Rows from block 4 of a small sound classifier, named by matrix and row number. Rows with one number within an expert belong to one neuron, the router's apart. Each number is 128 + 32 x the weight over its row's rms, rounded and kept within 0 to 255. All counts start at 0.
After each expert's rows are labels from the 100 clips, of 14976, where the router gives the expert most weight on average: "responds to" is what is common among them. Only what is clearly more common there than usual is listed. The data: simulated modem signals in the audio band.
# router: router (model.blocks.4.mlp.router.weight, 8x192, trained with AdamW), inputs 96-143
# up: expert up (model.blocks.4.mlp.up, 8x96x192), inputs 96-143
# down: expert down (model.blocks.4.mlp.down, 8x192x96, transposed), outputs 96-143

# expert 7
router.7 [ 66 115 167 152  68 119 131 145 135 127 128 103 121 127 144 123  79 159 144  84 118 175 150 111 119 173 108 172 149 133 140  73 111 137 174 177 114 146 137  99 185 148 121  78 117 105  67  69]
up.0 [104 107 122 111 121 136 128 149  82 159 166 142 169  80 200 155  70 210 108 131 160 146 151 111 116 141 129 167 139 109 114  74 133 167 116 131 130 153 129 154 152 127 138  99 178 119 143 203]
down.0 [ 98 117 108 144 179  41  83 134 215 142 164  86 162 116 108 151 115 108  87 154 117 120 164 125 146 156 131  78 133 117 176 187 157 151 134 145 134 167 187 101 149 124 114 129 125 128 181  94]
up.1 [138 140 103  96 100 171  82  91 146 124 174 131  98 189 109 152 158  92 144 141  86  69 192 147 125 121 158 105 142 127 111 211 119 140 143 154 117 157 134  82 139 117 118 103 127 119  71 130]
down.1 [110 143 150 142 123 144 181 101 107 178  94  91 118 130 103 134 170 176 134  84 200 126  97 128  83  79 146 127 136 119 115 145 128 141  90  79 146 128 133 150  94 133 216 133 115 169 105  88]
up.2 [112 119 160  99 153 142 162 103 124 124 184 146 145  63 146  99 201 169 117  82 132 142 132 154 150  61 100 122 199 118  80 143 166  60 122  88 215  90 124 108  94 120 101 138  94 186 158 153]
down.2 [125  98  99 107  95 112 165 114 174 123 114  85 125 184 177 169 146 150 120 109 149  82 115  81 115 154 112  83 137 132 119 129  97 145 123 149 118 184 120 147 138  74 163  91 211 197  99 163]
responds to: carrier: 2.5 to 3.5 kHz

# expert 3
router.3 [143  96 107 172 156 107  87  73 133 169 127  76 134 154 115 124 160  90 129  75 200 117  72 145 143 124 148 135 104 193  92 124 140 110  95  47 139 180 178 185  98 151 132 175  98 129  90 128]
up.0 [ 29  97 149 167 102  61 152 151 156 122 178 123 133 130  94 140 149 156 108  99 110 111 151 190 152 126  98 128 139 109 130 110 140 167 121 149  91 129  93 154 131 106 175 163 126 133 136  45]
down.0 [169 167  99 142 160 145  74 120 146 160  71 130  91 166  74 146 143  79 184 127 140 150  77  87 129 148 131  92 125  98 112 146 201  70 173 124 123  83  66 155 185 151 113 143 146 119 124 176]
up.1 [126  87 131 119 170 143 141 126 168 170 101  77 157 123 148 183 155 196 185 104 157 156 132 130 131 150  99 185 163  93 125 146  84  93 112 156 201 119 120 146  83 112 124 121 143 109  92  41]
down.1 [ 53 128  97 126 164 191 116 154 119 135 118 106 123 111 105  82 162 115 115 124 187 146 115 165 110 111  91  85  89 120 147 143 121 193 106 198  93 133 123 121  97 144 189  75 142 118  87 144]
up.2 [118 114 132 116 146 147 163 203 178 171  70  87 183 223 132 124 124 104  89 129  25 149  66 128 134 136 143 153 131 131 162 153 169 179 102 103 108 119 115 154 179 129 105  71 167  84  90 175]
down.2 [111 136 162 112  96 112 135  98 122 118 132 165  78  97 170 148 203 159 153 124 189 142 122 111 131 173 129 208 128 173 132 181 110 183 136 109  93 150 157 181 146 103 193 109 159 112 100 115]
responds to: burst; carrier: 1.5 to 2.5 kHz; 800 baud; OFDM

# expert 4
router.4 [158 197 109 117 143 108 182 178 130 135 132 160 127 136 148 110 139 130 126  95  60 183 138 147  73 100 124  73  62 108 204 116 144 173  97  90 111 161 178 182 106 168 105  92 157 139 155 117]
up.0 [107 134  98 168  67 105 120 112 164 141 100 104 157 151  71 167  94 122 152 144 119  93  71 158 148 123 172 113 155 136 122 112  99  82 131 178 130 103 184 149 110  98 168 152 130 200  77 116]
down.0 [198  90 140 130 138 139 153 144 108 144 132 126 140 111 145  83 157 105  59  47  74 139 183 184 153 112 113 176 123 158 119 138 156 113 107 141 112  53 124 107 154 125 130 146 176 132 154 142]
up.1 [139 106  93 116 103 158 110 149 110 108 125  96  82  76 118 165 141  84 142 158 107  90 149 121 104 128 131 111 127 114 137 139 130 190 129 154 186 154 111 105 120 128  81 115 142 242 204 128]
down.1 [113 133 130 142 128 176 121 175 114 122 169 191 126 140 192 120 134 119 155 127  78 103 129 124 123  91 121 127  84  97  98 146  92 118 105 164  84 130  87  48  95 135 162 146 117 115 104 138]
up.2 [122 118  64 109 154 136 118 196 144 115 151 145  90 157 191 107 100 100  93 119 102  94  96 135 150 187 108 114  87 147 140 120 117 196  91 182 144 105 145  65 101 150 124 108 147 141 170 141]
down.2 [144 142  94 184 100 135 131  73 156  71 161 131 159 149 103 145 159  86 114 109 165  57 123 125 107 123  96 122 133 130 145 174 132 120 175 146 132 175 152  65  50  66 131 153  97 130 208 156]
responds to: carrier: 1.5 to 2.5 kHz

# expert 1
router.1 [182 106 145 139  96 168 134 168 181 110  93 133 141 197 149 111 156 174 116 113 163 106  90  91 106  82 163 101 136 150  98 181 166 119  80  33 141 126  67 131 105 131 153 135 136 134  85 115]
up.0 [188 168 110 171  94 124 144 143 103 153 136 136 144 154 164 182 193 240  82 125 158 165 219 143 109 158 164 145 104 132  97 161 138 166 120 127 186 175 126 111 200 125  90 156  85 183 131 108]
down.0 [101 137 147 113 167 166 138  80 146 130 123 137 226  98  87 165 105  85 129 106 110  57 116 122 172 181 144 109 103 157  85 139 126 148 152 108 136 143 132 194 116 123  91 153 147 139 148  91]
up.1 [143 169 120 147 135 190 146 108 120 127 101  76 116 149 116 122 102 129 162 169 110 211  96 123  74 106 134 113 107 107 162 167 153  83 139 215  69  84 142  99 135 150 156 143 107 134 146 150]
down.1 [121 165 154  89 117  50 112 152 165  94 127 139  79 139 149 135 157 115 123 119  76 103 124 126  99 133 109 127 113 147 146  26 141 125 104 142 126 118 108 120 122 109 151 119 133  85  49 127]
up.2 [152 143 122  86 131 109  82 129 127  95 130 124 150 110 144 124  78 128 134  60  78 138 124 122 139 172 140 127 162 171 152  99 162 161 108  72 115 110 162 121 149 128 112  85  93 128 166 162]
down.2 [126 167 142 144 152 152 133 116 142 134 171 166 119 117 132 146 136  88 161 161 119  89 187  88 119  91  35 114 154 116 129  64 170 124 163 126 104 149 139 145 106  95 135  42 106 154 146 120]
responds to: carrier: 2.5 to 3.5 kHz; 800 baud; chirp spread spectrum

# expert 2
router.2 [168  81 115  78 170 101 143 129 146 176 115 141 138 147  99 132 176 197 148 129 156 144 172 180 153 136 147 131 198 139 135 149 148 127 121 155 138 107 138 121 127 137 113 172 106 136 164 167]
up.0 [160 194  96 172 112 152 100 204 191 151 162 116 119 143 116 102 159  95 109  83 108 119 104 126  97  53 147 130 184 160   0 174 169 134 145 192 155 123 130 119 105 171 117 165 118 150  81 155]
down.0 [124 114  86 106 124  63 100  89 133 134 118 117 115 157 103 149 184 101 110 168  99  81 125 114 167 170 179 158 108 134 179 125 199 123  83  98 152 103 121 129 170 120 175 158  85 155 122 134]
up.1 [161 187 118 137 136 167 120 120 111 148 120  84 107 133 164 136 184  33 124 127 155 143 152 117 143 159  82 130 175 175  79 157 113 131 101  78 167 131 179 128 131 125 136 135 183 129 121 112]
down.1 [106 132 148 129 175  91 127 100 112  88 101 116  64 165  86 116 129 108 126 152 110 120 118 131 134 138 139 175 101 153 125 116 129 150 145  95 170  80 136 194 139 147 115  98 164 129 107 112]
up.2 [115 123 157 150 125  45 133 142 116 108  90 127 114 139 133  91 125 107 102  82 193 125  52 112 106 192  89 123 122 122 115  91 184 167 108 208 109 128  93 144  93 136 127  93 167  78 175 156]
down.2 [133 127 109  98 164 106 146 142 188 158 111 183 161 111 166 127 121 138  88  97  52 148  31 126 106 100 134 166 127 128 143 139  97 167 151  72 103 105 116 142 150 123 164 114 101  87 122 161]
responds to: burst; 50 baud; 8-FSK; modulation: 4-FSK

# expert 6
router.6 [112 192  96 112 109 154  50  83 120 109 154 103 193 111  81 154 109  87 166 132 138  81  99 135 143  95 177 128  66 104  67  72 114 138 152  76 164 180 111 165  73 140 190 130 140 117 144  66]
up.0 [105 185 138 148 114  89 174 101 102 156 139  72 116 130 136 125 136 162 138 136 103 137 111 129  62 143 155 100 124 129  70 109 175 185  93 140  95 161 114 138 131  80 117  88 132  71 115  89]
down.0 [150  97 109  71 139 158  95  84  77  54 130 123 127 155 131  85 144 128 106 120 136  71  92  85  91 126  74 157 133 160 160 166 182  42 110 202 148 149 165 172 136 134 160 152 121 131 145 152]
up.1 [123 129 111  81 161  77 133 139 125 128 104 101 159 115 129  95 162  94 151  82 135 156 157 114 103  90  99 134 158 187 117 101 157 144 124 161 139 130 158 142 164 162  81 118 126 126  93 158]
down.1 [168 129 200 103 145  88  94 122 153 129 139 110 181 143 158 108 147 169  86 130 113 117 170 138 151 165 174 158  83 108 100 157 181 176 190 139 115 144  55  93 141  82 172 110 116 139 127  76]
up.2 [156 184 135 120 114 144 169 118 127 169 162 173 101  98 108 123 142 173 115 154 150 112 107  90 137  85 135 127  98 200 110 143  96 124 101 146 129 156 119 130  80 139 180 185 183 117 205 163]
down.2 [135 164 116 102 134 149  60 111  77 131 136 120  71  99 152 160 171 167  86 192 112  81 125 124 127 143 129 176 113  67 199 126 164 210 128 162 136  87 110 114 160 163  92 117 100 135  83 115]
responds to: carrier: 4.5 to 5.5 kHz; 800 baud; 4-FSK

# expert 5
router.5 [140 129  88 105 159 195 103 143  94 184 113 111 139 135 116 139 154 122 142 144 134 121 143 132  92 138 241 112  77 106 101  96  80  81 110  81  99 179 117 137  92 155 158 120 133 144 111 141]
up.0 [121 147 170 121  99 135  75 125 123 107 149 136 164 115  48 135 102 123 160 122 178 118 167 143 122 109 161 134 137  59 171 132 147 149 122 236 154 124 109 121 140 130 124 143 176 112 124 165]
down.0 [112  59 134  83 161 113 160 163 175 141  40 149  97 108 178 137 141 169 151 116  98 178 159 166 160 147  78 141  34 133  58 129  70 156 108  76 171 169 110  90 169 154 149  91  96  75  85 107]
up.1 [153 130 127 182 150 142  94 148 106  91 149 121  61 117 201 101  65 104 131 125 185 187 169 142 164 127  90  66 101  66 117 189  93 146 124  56 106 110 131  83 113 160 114 140  71 137 148 122]
down.1 [130  98 180  88 179  81 146 112 176 170  63 129 101 152  82  93 155 159 165 123  87  44  75 132 144 117 164 157 146 182 168 138 137  80 142 145 122 124 169 133 184  74 107 143 125 112  84 151]
up.2 [114 125 152 140 141  92 161 136 135 128 137 144  97 116  89 165 107 142 141 120 144 109 152 153  78 159 101 116 129 159 130 175 114 113  86  62 100 182 114  98 158 122 128 115 147 113 132 124]
down.2 [113 117 151 149  86 124 180 146  84 103  79 147 135 132 192 139 118  95 142 105 178 110 117 157 150 130 154 121  81 136 107  99 156 148 130 153 154  91 117 105 110 201 113 168 175 130  93 165]
responds to: carrier: 3.5 to 4.5 kHz

# expert 0
router.0 [179 188 115 121 178 154  92 114 175 144 130  84  96  76 110 126 143  78  86 151  84 105 102 147 149 125 159 201 112 165 113 136 141  84  85  61 154 182 165 152 137 108 160 116 173 124 186 120]
up.0 [ 97 122 122 193 209 152  98 163 105  87 124 172 100 156 145 114 157 134 152  81  91 124 136 133 110 102 157 197 115 210 100 122 126 136 121 101  73 106 152 171 158 108 117 125 140 186  81  74]
down.0 [124 123 140  57 126 131 173 182 193 137 117 123 141 139 143 177  65 126 177 141 154 157 146 125 144 126  91 135  85 118  96 133 128 122 138 126 142 112 104  92  64 127  91 105 132  95 183 149]
up.1 [ 88  69 111 117 119 121  83 134 151 119 167 176 165 181 129 157 153 177 146 186 139 180 150 177 141 162  74 119 155 140 141 145 164 122 175 112 149 149 144 126 149 149 196 149 160 179 147 139]
down.1 [175 129 122 157  80 117  83 100 121 179 160  86  63  47  75 118 123 138 102 123 144 131 130  56  81  79 159 121 127  80  95 177  91  82 121 125 114  25 100 107 109 153  94 125 130  50 149 153]
up.2 [ 60 167 171  68 135 134 100  90 124 133 165 133 119 108 133  74 135 143 147  42 182  87  89 113 186  73 165 165 128  68 102  99 180 192  79 154  99 133 101 182 167 137 178 119 146 114 103 172]
down.2 [117  89 123 177 111 148 182  77 127 191 125 144 174  87 112  68 141 172 159 136 142 135 121 103 101 126  99 201 117 168 136 180 125 175 227 145 112  98 167 127 115 161 147  99 146  97 156 133]
responds to: carrier: 1.5 to 2.5 kHz; 800 baud